{
  "dataset": "short pieces for a synthesised band: melody, chords, bass and drums",
  "widths": [96, 144, 208, 320],
  "eps": 1e-08,
  "grad_clip": 1.0,
  "epochs": 129.8
}
Rows from block 7, named by matrix and row number. Rows with one number belong to one channel. Each number is 128 + 24 x the weight over the matrix's rms, rounded and kept within 0 to 255. All counts start at 0.
# convs1: first pointwise conv (model.blocks.7.convs.1.weight, 208x208x1), inputs 104-207
# convs3: second pointwise conv (model.blocks.7.convs.3.weight, 208x208x1, transposed), outputs 104-207
convs1.108 [135 135 144 154 126 103 147 151 108 121 167 120 124 123  86 124  76 117 109 112  95 141 106 137 123 108  82 115  92 109  96 118 139 135 116 126 132  92 152 122 103 137 115 168 151 125 144 149 114 151 101 128 105 151 109 135 109 104 182 116 128 122 131 134 146 144  87 113 117 134 116 111 106 150 168 121 119 124 214 137 121 155 125 106  78 151 212 142 141 130 115 127  94 153 186 127 136 118  61 138 116 102 122 110]
convs3.108 [183  89 119 126 171 152 138  94 141 131 121 107 155 108 111 102 122 102 183 117 155 134 124 137 136  87 121 118  97 121  88 118 173 123 116 126 171 138 127 100 159 145 138 139 139 172 150 147 105 148 161 128 182  51 104 136  99 123 110  97 128 165 159 127 143 128 140 108 148 116 110 146 144 175  96 106 137 126 125 148 134 144 115 167 129 111 143 138 141 155 111 151 107 104 132 174 143 115 127 133  90 120  86 131]
convs1.111 [136 157 124 135 130 177 107  68  91 117 121 110 137 124 117 137 135  94 118  93 134 135 104 143 103 146 102 143 176 160 117 161 140 135 138 146 106 113 137 127 124 113 106 131  88 149 135 186 120 128 131 100  95 158 124 134 129 119 156  93 122 129 111 131 136 101 135 111 139 170 127  98 103 124 141 130 127 100 112 164 100 165 116 103 116 120 109  86 137 149 151 134 140 136 132 115 122 176 151 128  80 146 173 123]
convs3.111 [102 151 102 113 100 140 127 138 142 147 114 117  86 104 168 110 112  99 139 104 148 171 121 121 144 132 148 117 122 129 117 102 149 170 120 129 152 184  64 114 122 150 144 145 146  75 143 112 119 128 128 102 110 102 151  90 139 161  91 141 114 131 114 122 148  85 132  86 170 140  93 113 137 157 125 167 122 122 141 153 157  95 143 101 111 105 132 131 143 133 129 131 123  64 122  97  90 108 126 102 129 129  62 111]
convs1.112 [113 116 161 141 118  85 117 138 122 147 113 172 107 125 122 123 104 108 133 146  98 115 106 109 156 156 106 119  93 154 117 114 113 167 118 140  94 134 146 133 155 142  85 150 138 132 110 135 133 131 134 149 141  97 148 110 137 143 142  78  80 141  99 134 130 171 115  98 108 103 163 122 119 119 141 112 106 127  98 137 131 150  98 190 154 118 165 119 129  92 106 153 129 180  75 107 125 129 118 117 160 147 120 114]
convs3.112 [117 135 144 143 136 143 104 206 126 120 166 157 144 107 101 149 120 121 124 143 121 123 124 114 143 157 118 138 138  86 121 133 144  86 150  87 110  69 145 143 121 137 105 135 118 163 121  95 123 142 116 106 162 176 127 145  84 147 122 162 108 156 130 130 151 162 142 111 154 156 104 125 108  94 128 196 121 125 166 188 142 147 122 101 105 136  78 190 130  97 175 105 106 122 157 158 138 108  93  95 166 108 136 150]
convs1.113 [121 122 131 129 106 100 115 131 132 114 141 151 137 123  93 114  97 141 148 155 118 106 152 143 127 127 123  79 143 138 108 153 131 129 137 119 150 151 106 107 136 165 127 174  86  83 155 141 122 171 122 118 136 154 162 129 150 126 157  95 117 120 176 118 162 153 120 139 113 139 138 131 157 156 129  89 158 154 149 121 110 159  95 124  88 126 153 118 115 149 117 133 121 150 134 161 118 136 176 150 116 112 118 166]
convs3.113 [106  96 136 130 127 116 167 175 131 172  99  85 113 153 170 164 152 155 107 142 166 139 135 120 132 119 102 116 113 148 138 105  91 122 119  97 160 147 112 134  78 144 132 140 161 119 156 119 120 152 165 140  98 143 122 134 131 125 160 126 153 167 104 120 129 135 103 147 129 109 128 147  94  99  98 117 128 142 100 153 133 116  83  85 108 154 134 119 137 127 132 120 149 141 109 128 128 133 132 117 134 129 114 125]
convs1.114 [123 140 128 138 130 159 164 135 104 152 149 138 141 138 162 122 135 150 126 108 166 134  74 128 118  85  94 117  70 138  93 144 155 144  93 147 145  91 127 110 152 108  86 154 186 118 134 160  96 107 124 145 137 180 150 156 141 112  92 134 172 121 144 152 108 159  97 114 110 138 122 114 123 132 119 165 103 123 127 112 138 116 165 110  85 110 124 122 106 170 112 135  83 100  90 144 121 132 120 103 107 131 180  84]
convs3.114 [171 130 148 147 168 142 103 157 133 126 130 133 111 139 121 146 103 154 169  86 118 135 123 125 125 105 124 166 112 103 129 166 110 168 113 127 113 137 100 113 144 131 125 146 127 122 130 159  94  88 146 119 135 168 123 108 121 158 167 129  86 159 126 126 127 125  82 145 124 134 155 157 103 122 133 143 118 119 113 146 155 104 130 143 114 100 158 143 154 118 139  89 190 137 115 177 126 132 127 122 114 147 131 140]
convs1.115 [133 146 160 187  64 123 152 142 150 128 119 162 138  88 109 135 145  77 168 147  93 130 143 124 114 144 134 127 178 140  96 100 113  72 122 124 156 131 118 132 130 144  62 135 136 100 118 126 135 118 128 141 100 124 153 108 126 161 112 119 105 167 157 120 128 129 160 107 162 128 155 108 122 149  98 119 169 116 134 170 123 151 116 137 136 128 126 114 112 144 100  99 149 129 136 185  99 156 129 155 176 134 146 136]
convs3.115 [141 127 141 113 146 115 144 174 147 126 159  99 133 144 107 149 113 131 145 144 112  91 112 156 118 130 145 192 118 104 147 128 114 122 142 148 133 128 122 122 118 150 154 129 160 119 127 126 111 108 116 100 140  97 149 129 192 123 120 163 105 150 137 144 148 146 140 141 138 119 123 110  93 121 120 144 134 118 140  95 168  90 141 147 124 123 120 111 115 128 127 136  66 115 126 111 130 124 137 131 149 122 142 108]
convs1.116 [130 135 127 154 156 146 103 165 118 106 120 100  78  86  91 136 165 151 162 106 123 108 137 120 142 113  85 119  86 101 142 120 124 128 134 140 121 123 132 148 134 141  99 142 120  95 110 150  99 188  96 185 134 108 110 100 115 131 120 127  90 134 124 141 105 126 125 134 136 110 138  86 199  87 148 167 124 155 181 108 122 106 124 140 126 153 167 123 134 111 120 111 168 183 101 138 122 109 130 149 133  64 132  87]
convs3.116 [149 143 146 163 162 148 156 104 150 148 134 175  82 129 126 147 114 155 112 143  96 114 140 147 156 101 143 127 124 112 122 120 167 161 137 137 147 112 165 146 131 143  93 133 124 113 133 123 116 121  97 154  82 134 131 168 144 117 157 137 109 122 142 163 106 101 112 175 166 104 108 150 128 103 121 121 101 147 168 105 173 166 146 139  89 138 166 137 120 101 118 179 149  92  91 117 130  92 174 122  97 114 159 138]
convs1.117 [144 114 153 112  89 130 135 113 121 108 162 122 120 132 126 137 118 130 103 117 128 111  76 151 147 133 105 159  88 104 118 138 131 126 133 113 163 143 117 182  86 112 121 140 152 151 161 135 112 162 129 117 141 132  92 129 127 136 139 128 113 132 128 119 102  98 164 107 138 103 113 128 122 133 127 125  90 149  75  77 142 158 153 131 140 113 209 176  62 154 148 151  92 115 155 136 107 131 149 107 124 124  81 137]
convs3.117 [102 164 137 171 133 123 113 163 131 145 158 131 144 141 135 149  98 133 141 112 161 111 141 137 117 130 122 130 130 129 143 109 151 139 137 132 118 120  81 121 197 127 127 108 178 104 176 128 148 152 138 106  89 157 110  86 110 112 162 120 119 128 147 129 139 122 117 130 146  95 152 114 180 162 146 139 130  84  99 174 147 145  89  94 118 112 144 128 109 123 139 144 131 167 114 148 119 122 158 133 169 178 121 109]
convs1.118 [125 147 138 114 157 138 156 149 134 129 129 136 132 104  94 165 139 125 115 136 105 112 124 106 148 113  73  99  79 122 112 137 166 199 115 117 127 115 110  97 165 116 127 113 169 142 134 131 137 134 104 118 163  96 159 168 107 136 116 134 137 111 104 131 101 150 142 141 137 126 106 135 144 129 156 120 118 135 161 112 130 157 127 140 131 164 168 119 131 148 122 144  90 127 175 130  75 183 122 145 160 119 121  99]
convs3.118 [145 107 164 149 149  87 114 125  85 118 129 107 131 145 161 118 150 126 133 143 137 153 130 134 145 132 157 126 132 141 139 137 147 109 138 115 108 144 122 119 136 111 121 168  95 131 140  85 157  56 138 114 122 128 122 143 143  84 143 130 139 110  84 133 112 115 103 116 138 166 139  92 170 133 131 100  95 160 153  86 115 120 128 137 140 146 129  90 107 153 115 125 121 116 131  79 120 160 146 166 139 114 137 127]
convs1.121 [122 129 165 124 139 100 148 178 127 102 110  89 150 145 132 138 121 146 151 137 148 104 158 128 111 155 121 132 153 102 107 206 123  76  93  99 148 162 141 154 122 166  86 122  99 129 136 124 139 158 167 141 111 122 114 126 126 125 150 140  99 148 146 123 107 118  94 124 147  97 151  96  72 161 100 112 124 104 119 104 167 147  74  85  92 148 154 116 123 108 121 132 176 126 129 165 139 140 145 129 164 135 110 137]
convs3.121 [130  99 151 120 131 136 135 179 123 138  98 107 139 105 107 150 151 111 105 131 117 140 130 155  87 135 104 109 130 152 170 127 124 136 121 118 164 180  93 113 144 116 128 137 139 129 127 114 102 163 145  94 143 125 135 135 109  85 136 135 129 123 131  94 137 124 175 170 134 133 113 115 114 154  84 105 138  96  86 149 132 144 114 142 137 121 124 109 107 143 148 121 115 140 131 111 178 147 144 104 117 136 116 124]
convs1.122 [146 134 136 131 144 134 120 138 121 156 107  94 104 148 107 142 147 104 128 131 130 132 143 114 135 101 123 152 147 107 161  91 127 167 150 148 139 115 125 106 108  99 139 119 154 150 126 137 131 146  99 128 134 122 157 112 123 135  97 160  77 125 151 108 130 142 140 158 115 150 106 163 167 140  91 111 141 131 103 141 153 141 121 131 113 162 157 139 128 137 145 134 131  85 140 146 110 117 141  84 116 133  84 135]
convs3.122 [101 143 115 102 112 153 107 112 139  98 177 143 125 126 179 106 128 132 140 137 119 165 150 161 134 121  86  98 130 166 130 127 105 110 128 150 106 131 115 129 108  81 150 102 112 123 181 157  90 158 117 162 168 123  98 100 151 146 119 187 107 109 174 137 159 147 159 146 124 149 104 141 120 164  85 134 147 145  75 134 114 108 112 130 131 144  53 108 130 138 127 124 115 122 120 179 108 131  83 115 130 130 101 131]
convs1.123 [150 156 131 166  59 134 134 146 126 174 138 152 112 139  86 171 130  97 122 103 119 172 105 136 139 140 141 125 152 146 111 115  96 109 138 119 141 167 125 146 131 116 120 151 139 131 146 156 123 138 108 116  58 144 109 106 174 165 140 122  98 191 140 133 124 112 102 159  97  90 167 137 130 100 146 110 165 122 127 157 156  91 142  97  96 121 123 204 143 110 110 126 125 170 150  92 122 127 126 124 161 126  86 161]
convs3.123 [110 137  90 119 112  81 110 133 122 103  97 120  78 111 142 100 166  88  47 175 145 136  88 119 104 164  89 118 137 146  77 118 111  79 128 128 173  94 122 156 147 126 173 137 141  95 147 152 141 124 110 152 130 132 126 106 148 161 150 137 129 124  97 117 116 106 141 110 159 113 129 135 127 143 136 107 122 124 121 119 110  99 103 105 136 132 148 153 115 115 176 151 122 141 117 110 105 180 130 146 126 125 128 109]
convs1.124 [160 161  93 139  88  92 158 121 143 150 134 134 131 173  99 130 123 162 207 114 114 119 117 130 131 141 120  92 135 149 138 136 126 109 130 111 179 132 131 115 164  91 120 116 101 103 173  97 133 123 124 134 136 126 110 146 142  92 145 128 122 119 139 140  80 109 152  80 117  87 145 129 104 150  68 106 155 121 109  97 114 139 101 121 121 130 140 139 119 118 128 105 129  50 129 121 147 133 149 137 149 159  85 131]
convs3.124 [166 138  91 114 108 159 170 155 177 137 137 112 136 119 127 113  96 100 128 102 133 133 140 119  96  93  92 120 128 125 107 123 134 105 117  99 131  91 155 134 106 103 128 148 133 121 127 150  96 121 174 133 130 138 135 124 130 103 110 112 147  99 124 117  91 146 159 103  84 134 142 135 138 124  95 108 150 154 113 107 105 123 108  61 138 130 137 123 122 108 100 138 148 130 139  84  76 138  94  95 127 147 145 116]
convs1.126 [145 113 175 147 115  92 122 130 153 143 122 155 144 118 153 166 152 174 135 144 155 115 125 102 100 101 164 106 101 109 137 124 101 123 152  75  83 124  89 160 140 127 148 183  94 133 108 182 145 144  68 124 154 170  93  99 140 159 167 105 118 113  90 133 149 134 168 149  98 142 108 144 141 103 124 148 132 141 151 125 135  94 112 160 128 123 174 137 170 106 151  96 108 182  66 106 126 128 119 114 114 109  97 131]
convs3.126 [135  88 130 103 114 156 146 118 121 136 131 164 150 137  94 170  94 119 153 105  99 168 139 106 106 118 107 104 140 135 122  81 103 105 147 122 127 132 124 144 111 158  87 142 161 124 115 135 141 104 100 121 114 130 121 126 156 149 139 130 114 128 123 112 125  74 135 128  98 123 141 136 150 163 134 141 131 147 156  56 146 156 145 126 118 153 109 166 155 143 135 144 131 114 149 135 101 110  86 108 121 129  98 139]
convs1.127 [126 141 137 118 137 130 132 129 141 163 103 170 109  86  94 139 125 110 144 111 125 150 127 106 126 164 106 112 151 134 105 131  73 151 165 116 154 156 132 159 141 139  94 129 102 114 108 140 123 121 107 129 125 150 130 107 142 132 139 139 113 140 137 128  92 119 170  79 128 105 118 180 167 141 103 131 139 116 104 158  96 126 131 117 142 137 145 127 157 108 124 128 117 129 117 109  97 147 115 135 123 107  95 181]
convs3.127 [112 115 156 111 130 160  98 107 153 145 137 145 151 108 109  98 136 100 135 156 107 100 103  99 158 117 149 123 106 145 131 147 151 134  59 117 135 137 113 129 143 100 121 131 138 129 125 135 128 162 135 140 123 104 172 139 134 125 122  96 107  87 145 132 171 118 133 117 128 128 141 121 145 112 153 156  86 125 113 137 147  86 134 102  76 108 100 101 133 127 101 109 133 142 164 120 150 137 141 138 135 174 144 125]
convs1.128 [141 130 111 140 156 116 109 135 108 101  98 157 127 119 110 122  66 101 109  95 108  97  88 144 112 128  76  86 123 127  73 136  96 151 133 133 143 123 138  93  55 137 146  37  92 134 161  75 147 144 101 129 120 153  78 101 149 156 122 111 160 127 171 104 114 123 123 164  93 110 105 159 129 134 141 121 131 170 179 140 125  97 106 116 156 135 120 149 135 137  71 160 111 103 141 149  81 142 116 146 108 138 137 140]
convs3.128 [121 120  96 115 139 117 131 160 140 150 148 135 119  86 152 133 129 120 109 132 115 116 165 159 125 174 104 114  90 126 128 145 128  61 117 154 101  96 120 114 174 129 135  95 158 188 147 121  95 126 120 141 132 123  76  96 109  97 144 100 131 120 139 174 168 134 153 115 138 135 105 122 132 113  90 105 160 123 133 110 117 146 158 114 119 147 132 105 136 121 114 114  99 141 129 143  83 136 127 112 103 153  79 109]
convs1.129 [118  71 140 142 117 175 195 145 119 119 123 112 131 140 139 138 144 145 134 126 137 165 143 130 174 138 135 127 123 125 156 129 181 120  97 139 172 120 144  92 145  94 101 126 167 165 115 137 169 113 164 107 105  89 126 132 187 144 107 132 138 110 128 147 162  87  94 122 127 121  92 116 153 138 114 119 137 190 170 155 185 119 151 157 177 144 104  99 120 133  74 101 106  84 109 116 101 145 125 143 142 173 119 103]
convs3.129 [118 205 108 119 128 128 144 112 127 143  96 108 116 104 127 119 124 124 100 129 106 112 124 114  37 136 136 122 110 138 136  57 125 152 130 134  92 140 120 123  96 131 138 155 114 117 159 143 110 136 171 121  69  85 137 136 124  94 132 119 132 119 177 145  96 157 157 132 148 121 129 115  92 155 140 143 124  73 105 128 116 112 116  92 144 155 125 133 169 183 118 106 136 128 111 100 125 104 107 132 108 139 134 116]
convs1.130 [146  79 140 144  76 121 156 186 116 113 125 127 156  85 120 144 187 124 114 132  95 125 156 155 130 102 108 140 139 153  97  78 136 128 109 140 138 114 151 136  95 146 139 134 126 124 163 146  98 103 152 119 106 152 137 164 145 128  67 104  89 188 141 100 101 148 139 129 132 139 112 100 120 145 130 174 138 115 156 161 136 115 124 123 148 130 144 184 143 118 115 148 127 145 121 169 129 113 137 141 112 123 113 109]
convs3.130 [125 151 114 107 178 138 127  84 139 109 113 132 119 153  99 124 120 101  88 152 149  99 111 123 141 148  86 118 121 138 122 104 163  88 135 153 144  83 118 111  85 178  90 112  95 113 128 152 120 122 131 143 134  97 134 106 134 129 166 139 143 130 125 152 129 136  87 161 140 160 126 112 103 169 139 160 123 133 167 105 107 117 167 111 116 154 127 144  89 127 142 128  88  75 137  87 135 121 143 138 123 172 135 161]
convs1.131 [143 195 154 206 151 150 157 138 149 124 167 129 115 127  95  83 115  91 169 124 173 113 156 136 105 187 136 136 125 152 144 150  95 134 130 133 112 130 176 115 113 170 134 139 107 118 127  92 103 119 126 125  90 111  98 110 142 169 145 121 106 158 127 152 132 103 185 141 120 122 142 140 137 168 126 175 126 153 127 135 104  91 119 121 120 132 124 154 136 170 111 135 112  97 151 164 134 131  77 130 185  97 121 114]
convs3.131 [133 173 179 166 120 147 166 134 142 128 181 137 130 143  73 162 143 120 132 134 116 126 109 125 121 131 149 101 103 112 137 152  97 134 143 122 114 160  90 145 113 162 105 100 140 134 108 130 136 126 136 167 109 173 161 146 129 128 136 149 134 122 134 127  90 146 124 121 114 173 150  89 104 123 148 124 127 110 157 158 143 145 118  81 123 134 152 105 104 158 132 151 146 115 125 146 153 133 176 142 138 162 121 127]
convs1.132 [145  95 125 141 161  95 157 140 115 144 157 135 181 125 147 140 147 137 164 163 179 143 162 149  98 158 158  96 149 112  98  92 124 113 101 126 133 117 147 121 131 108 160 154 126 128 127 180  78 110 145 149 170  64 141 126 165 138 122 129 153 148 171 135 155 105 125 123 174  96 126 123 179 171 130 117 124 100 170 156 139 117 157 135 130  77 132 108 145 160  94 189 103 147 162 143 169 103 140  94 108 158  93 149]
convs3.132 [169 118 137 111 155 163 169 115 144 134 120 178  77 132 100 137 117 152 131 121 136 160 154 114 109 170 144 116  94  97 152 121 133 127 114 104 127 139 142 101 107 157 136 164  79 123 175 123 130 139 128 161 105 129 156 143 140 129 100 109 110 136 110 107 130  99 127 114 147 172 152 110 128 139 114 130 104 122 109 118 130 101 105 125 139 165 181 129 126 128  96 142 107 133  95  97 131  79 121 150 138 126 124 131]
convs1.133 [110 146 167 154 122 162 123 173 115 105 119 134 134 106 128 111 125 122 131 192 160 143 123 145 163 150 133 104 116 119 138 158 124 150  68 141 147  99 159 152 102 144 149 107 123 125 124 138 122  81 148 132 127 136 161 127 106 140 163 101 126 149 181 111  62 154 132 108 109 141 172 155 121 153  69  89 127 128 109 161 145 120 108 140 114 133 120  71 127 121 112 100 130 105 128  82 134 190 148 113 179  94 143  96]
convs3.133 [101 166  97 125 128 125  96 138 104 115 139 108 139 140 130 156 144 119 121 124 104 100 134 134 121 109  94  73 117 116 127  91 128 114 111  98 104 108  92 149 105 143 163 105 107 109 124 127 117 112 117  95  93 180  93 127  71 172 146 128  99 156 110 122 127  90 125 152 112 121 117 122 103 145 128 136  46 112 129 112 132 131 104 130 103 132 115 158 159 147 132 130 130 113 100 127 107 120 169  83 114 105 112 128]
convs1.134 [163 123 166 152 131 137 129 124 140 170 128 122 122  97 101 146 143 123 114 127 174 129 144 148  87 155 110 138 135  76 117  85 127 127 127 133 129 150  91 116 143 146 154 149 143 150  93 140 147 153 180 144 118 108 139 125 144 148  93 145  67 171 147 151 155 112 115 164 171 122 114 148 169 136 103 146 135 116 126 133 149 162 173 129 121 134 129 105 117 181 126 105 111 179 104 129 114 130 131 122 143 119 129 144]
convs3.134 [128 208 114 102  88 118 155 111 102 159  97  70  97 125  93 134 152 138 123 149 123 166 131  96 149 127 134 107 110  74 132 123 117 127 123 133 140 170 164 120 133 121 111 124 137 134 119 123 118 111 123  75 143 151 122 150 134 143 139 102 164 100 118 135 102 120 141 147 108 160 129 120 175 158 175 114 127 131 132 129 136 157 118 111 142 123 159 102 107 126 143 134 156 119 171  84 121 125 170 153 135 102 152 130]
convs1.136 [109 123 122 145 129  94 103 126 164 176 123 133  99 124 101 109 136 129 139 109 148 148 139 123 125 104 109 110 149 143 148 166 121  96 109 140 110 150  89 127  90 104 109 181 113 107  95 118 151 150 130 145 128 108 119 100 125 153 104 109 154 125 150 103 164 165 107 111 171  92 108  65 141 162 130 114 154 131 145 110 109 121 114 182 140 105 150 111  94 136 106 134 102 170 146 129 106 122 129 123 149  98 110 110]
convs3.136 [121 137 125 166 113 142 128 134  98 128  87 144 112 139 123 131 102 169 128 134  91 161 113 136 144 117 110 179  77  96 142 181 187 147 147 153 126 166 191 117  98 126 160 164 133 130 115 158  93 107 108 113 137 114 106 104 122 118 123 151 161 138  90 127 115 138 158 124 101 122 155 126 154 146 200 116 140 126 135 111 127 136 137 155 137 123 143 131 159 132 130 155 146 153 106 129 133 124 183 124 128 189 127 161]
convs1.137 [113 107 144 117 126 146 174 150 113 124 103 100 128 101 154 131 126 149 137 130 105 174 154 126 126 154 108  51 130 147  85 168 110 133 116  74 157 109 122 123 154 129 153 156 103 129  96 101 120 124 146 100 149 124 192 106 125 151 148 151 149 115 119 111 129 101 120  84 119 141 128 135  68 125 111  96 120 127 128 105 122 115 133 100 166 160 140 124 145 126 149 116 162 137 148  93  96 158 120 103  92 153 159 130]
convs3.137 [ 81 177 141 127 162  86 101 105 117 132 165  94 156 162 114 126 111 123 110 143 157 109 135 110 145 140 120 144 134 104 182 123 163 146 167 148 128 114  95 170 129  86  74 116 124 111 107  98 161 126 145 173 154 141  77 132 143 115  78 137 150 128 112 161  95 139 100 105 143 145 118 142 147 130 130 120 147 146 148 123  93 140 176 136 132 130 109 130 116  85 115 124 110 156 161 111 123 120 128 122 121 147  98 142]
convs1.138 [105 119 140 128 141 129 138 144 118 146 134 131 125 140 102 104 149 160 180 148 136 138 137 118 165 170 125 109 143 127  62 163 133 146 134  99 100 120 108 158 116 138 109 114 135 123 106 125 105 129  85 118 180 120 148  89 152 150 123 115 138 135 159  79  74 154 129 116 135 174 104  99  93 123 147  96  88 117 143 125 115  93 148 149 149 103 130 149  83  63 104 123 163 107 126 127 131 143 151  91 153 123  69 126]
convs3.138 [ 56 136 110 123 111 190 146 145 165 113 123 113 154 119 115 174 153 116 141 122 115 119 125 142 152 138 135 110 182 152 176  86 106 115 119 136 144 114 105 160 157 102 154 115 140  71 133 106 167 118 118 152 139 146 133 170 168 135 119 161 146 173 114 130 103  83 124 126 131 144 158 135 137 132  74 168 133 125 148 148 126 121 124  70 159 112 123 143  91 152 132 114 150 109 169 142 136 129 119 172 132 103  98 115]
convs1.139 [125 158 123 141 105 146 126 115  95 136 108 149 162  81 113 111 160 134 118 125 147 115 118 138 125 156 174 140 175 164 114 105 177 122 147 108 114 123  91 141 150 128 121 153 112 118 113 120  65 160 121 132 125 158  70 122 177 140 117 121 180 119 149 148 151 105 144 143 102 100 151 186 123 110 143  92 144 164 148 104  96 138  88 133 119 130 137 154 118 120 128 136 100 128 121  93 171 127 140 132 120 114  82 151]
convs3.139 [136 119  94 163 100 167 163  85 115  66 154 110  99 134 112 114 123 148 122 137 164 164 126 118 156 116 126 159 124 126 143 107 129 159  95 143 149 136 167 133 159 106 133 142 152  98 158 162 156  98 176 113 132 138 150 149  95 134 108 159 125 112 133  94 125 137 129  65 162 131 107 156 153 161 119  97 134 128 129 126 147 122 109 123 112 127 122 132 153 160 126 123  86 126 157 122 141 146  92 123  97  92 140 140]
convs1.140 [145  82 132 125 101 145 139 144 126 124 138 126 127 132 103 106 132 130 184 140  95 144 145 104 155 110  65  91 115  98 129 101  92 154 135 163 127  86 145 135  97  92 171 136 112 129 122 114 119 150 104 137 145 103 138 166 165 115 115 139 120 101 142 126 139 131 120 116  93 123 131 152 170 138 120 131 136 150 133 118 114 131  80 123 156 109 137 182 169  90 125 129 156  95 132 165 125 113 168 119 105 118 136  83]
convs3.140 [110 115 176 167  98 122 163 148 117  90 131 146 142 102 118  91 137  71  86 181 153 135 132 145 118  89  53 107 142 166  97 129 120  91 144 103  76 145 150 153 100 112 122 141 121 100 148 147 125 149 139 134 112  88 129 154 116 160 135 112 145 159 119 118 125  93 122 130 133 130 115 153 154 143 100 113 119 165 142  96 114 157 126 136 105 132  41 115 124 100 118 120 132 143 136 105 152 156 144 165 130 151 102 172]
convs1.141 [100  98 173 148  55 100 153 114 106 130 153 125 137 152 164 109 134 140 127 103 123 109  73 147 110 134 129  89 114  98 141 124 136 143 126 141 105 129 200 117 134 111 148 143  96 128 140  90 147  82 149 121 146 120 145  94  92 100 168  82 132 121  84 122 152 137 155 119 134 132 135 129 130 127 123 132  97 137 109 140 140 108  89  99 117  97 112 116 108 185 160 148 186 140 131 120 134 163 147  98 153 110  86 155]
convs3.141 [130 151  99 136  32  84 102 140 133 146 133 153 158 141 129 136 121 124 126 197 125  82 107 170 132 143 131 128 163 130 131  88 110 165 107 145 138 154 140 145 127 151 112 124 176 151  99 149 164 139 124  92 194 136 168 141 101 135 132 132 143 107 169 129 135 119  93 154 124 129 103 126 157  83  99 137 128 126 183 171  79 108 141 101 128 140  95 139 117 111 139 170 124 126 162 146 144 127 169 133 118 130 121 109]
convs1.142 [109 140 150 132 136  89 154 147 145 135 124 115 144 163 132 153  97 137 120 121 162 135 125 104  87 120 107 149  96 106 103 150 138  88 175 103 145 166  85 142 139 132 129 125 117 115 129 112 135 179 138 125 153 142  76 136 138 143 157 108 160 131 107 146 112 138  54 101 139 107 134 120 100 102 130 139 151 113 139 121 120  70 161 102 123 134 108 120 137 127 147 138 133 100 136 122 144 149  97  87 130 133 106 139]
convs3.142 [132 122 120 138 145 139 117 121 129 152 126 206 157 157 109 129 148 122 134 108 114 119 161 118 140 169 151 175 196 125 118 192 131  67 165  89 123 127 127 108 158 127 152 137 125 140 143 122 143 136 127 146 136 139  97 127 106 120 129 131 116 159 105  91 170 108 167 146 121 112 172 100 105 116 140  98 122 100 162 116 103 109 130 178 162 203 141 124 143 149  77 129 146 114 144 130 167 172 134 109 123  90 152 116]
convs1.143 [165 148 138 122 109 132 115 119 107 152 142 143  97 134 158 116 125 154 152 109 122 129 123 145 131 204 134  86 148 111 132 173 125 111 121  93 132 143 113 114 137 126  87 159 123 120 116 111 115 111 133 138 107 107 119 141 123 142  94 124 155 153 149 118 165 129 151 167 111  80  94 152 153  91 140 112 108 129 106 146 154 118 122 149 142 113 111  89 153 135 105 190 142 140 137 145 120 123 143 119 134 130 134 112]
convs3.143 [145  85 117 100 135 113 159 101 154 138 143  94 125 127 128 148 127 106 139 116 122 105 148 153 123 159 128 105 152 112 189 112  81  63 157 123 149 142 125 142 141  84 132 128 158 163 124 181 112 148 135 116 111  97 115 150 106 149 134 130 120 155 151 180  64 118 154 161 148 117  82 166 147 177 120 100 112 151 117 140  94 155 138 118 103 139 107 117 144 141 138 140 109 145 134 161 139  98 143 118 139 151 161 138]
convs1.144 [173 125 133 152 128 134 147 142 119 113 109 177  95 109 111 139 138 122  97 156 115 116 118 154 179 125 139 154 153 128 141 153 124 127 106 140 125 108 136 147 131 131 134 175 143 141 128 127 116 150  88 121 114 128 120 114 167 110 108 127 149 134 117 133 102 128 116 157 148  94 137 151  99 169  72 162 138 140  75  52 143 137 119  81 110 102 120 129 125 117 178 132 137 112 163 139 112 126 123 114 155 113 147 137]
convs3.144 [126 123  78 126 118 135 149 169 128 155 134 115 121 120 133 154 139 128  97  98 130 161 124 153 159 136 100 157 125 137 109 102 169 161 126 136 171 142 133 133 112 132  85  99 136 114 162 116 131  94 182  95 101 137 159  89 111 131 132 152 117 115 150 118 138 144 127 130 123 132 111  97 106 121 159 128 189 170 142 111 154 114  73 137 134  72 121 129  58 111 109 153 139 130 136  79  83 173 114 117 126 148  98 137]
convs1.145 [167 108 162 149 120 166 121  92 132 139 118 149 109 104 117 131 139 133 175 107 125 138 151 133 135 122  76 107 145 157 128 145 117 174 175 135 129 157 102 110 127 148 129 123 142 107  69 105  86 137 150 156 179 126 130 172 146  94  92 160 158  85  86 113 122 152 113 148 166 157 116 177 164 104 136 140 131 145 167 141 100 113 143  91  97 124 134 156 158 111 104 123 150 112 169 143 103 115 137 107 126 161 115 156]
convs3.145 [108 124  99 143 121 113  95 119 127 122 127 120 128  96 194 135 130  94 157 132 152 132 127 144 161 150 100 131 133 144 113 140 158 138 136 135 137 141 151  87 156 113  86 143 103 127 131 129 133  99 138 183 156 176 150 105 122  77 129 125 147 108 142 132 149 139 133 133 170 129 128  89 166 141  92  96 105 135 129 150 134 124 120  96 120 152 109 147 130 178 152 139 140 171 177 122 122 143 148 140  84 134 143 128]
convs1.146 [113 148 111 108 143 111 136 126 138 120 132 128 184 123 163 142 139 148 161 143 111 105 161 110 142 145 133 114 122 160 130 141 155 133 141 120 122 134  95 157 107 137 128 104  91 151 143  97 129 108 107 110 125 127 147 158 127 128 118 131 109 126 149 117  81 121 137  88  61 163 144 135 157 126 114 106 151 137 150  89  96 115  93 115  82  78 138 109 104 142  94 150  97 137 105 128 185 127  49 151 143 132 192 122]
convs3.146 [109 135 143  95 163 108 126 143 166 129 148 125 149 136 144  95  91 132 158 126 143 145 121 101 165  68  99 105 109 111 100 140 113 168 115 165  89 127 112 115 103 136 117 100 102 121 131 135 152 122 130 122 138 160 120 153 122 128 117 111  56 136 126 155 112 127 160 147 140 116 130 120 165 164 123 160 131 130 102 162 147 123 158 114 180 107 118 152 109 143 153 144 114 146 118 138 147 133 117 149 125 138  96 111]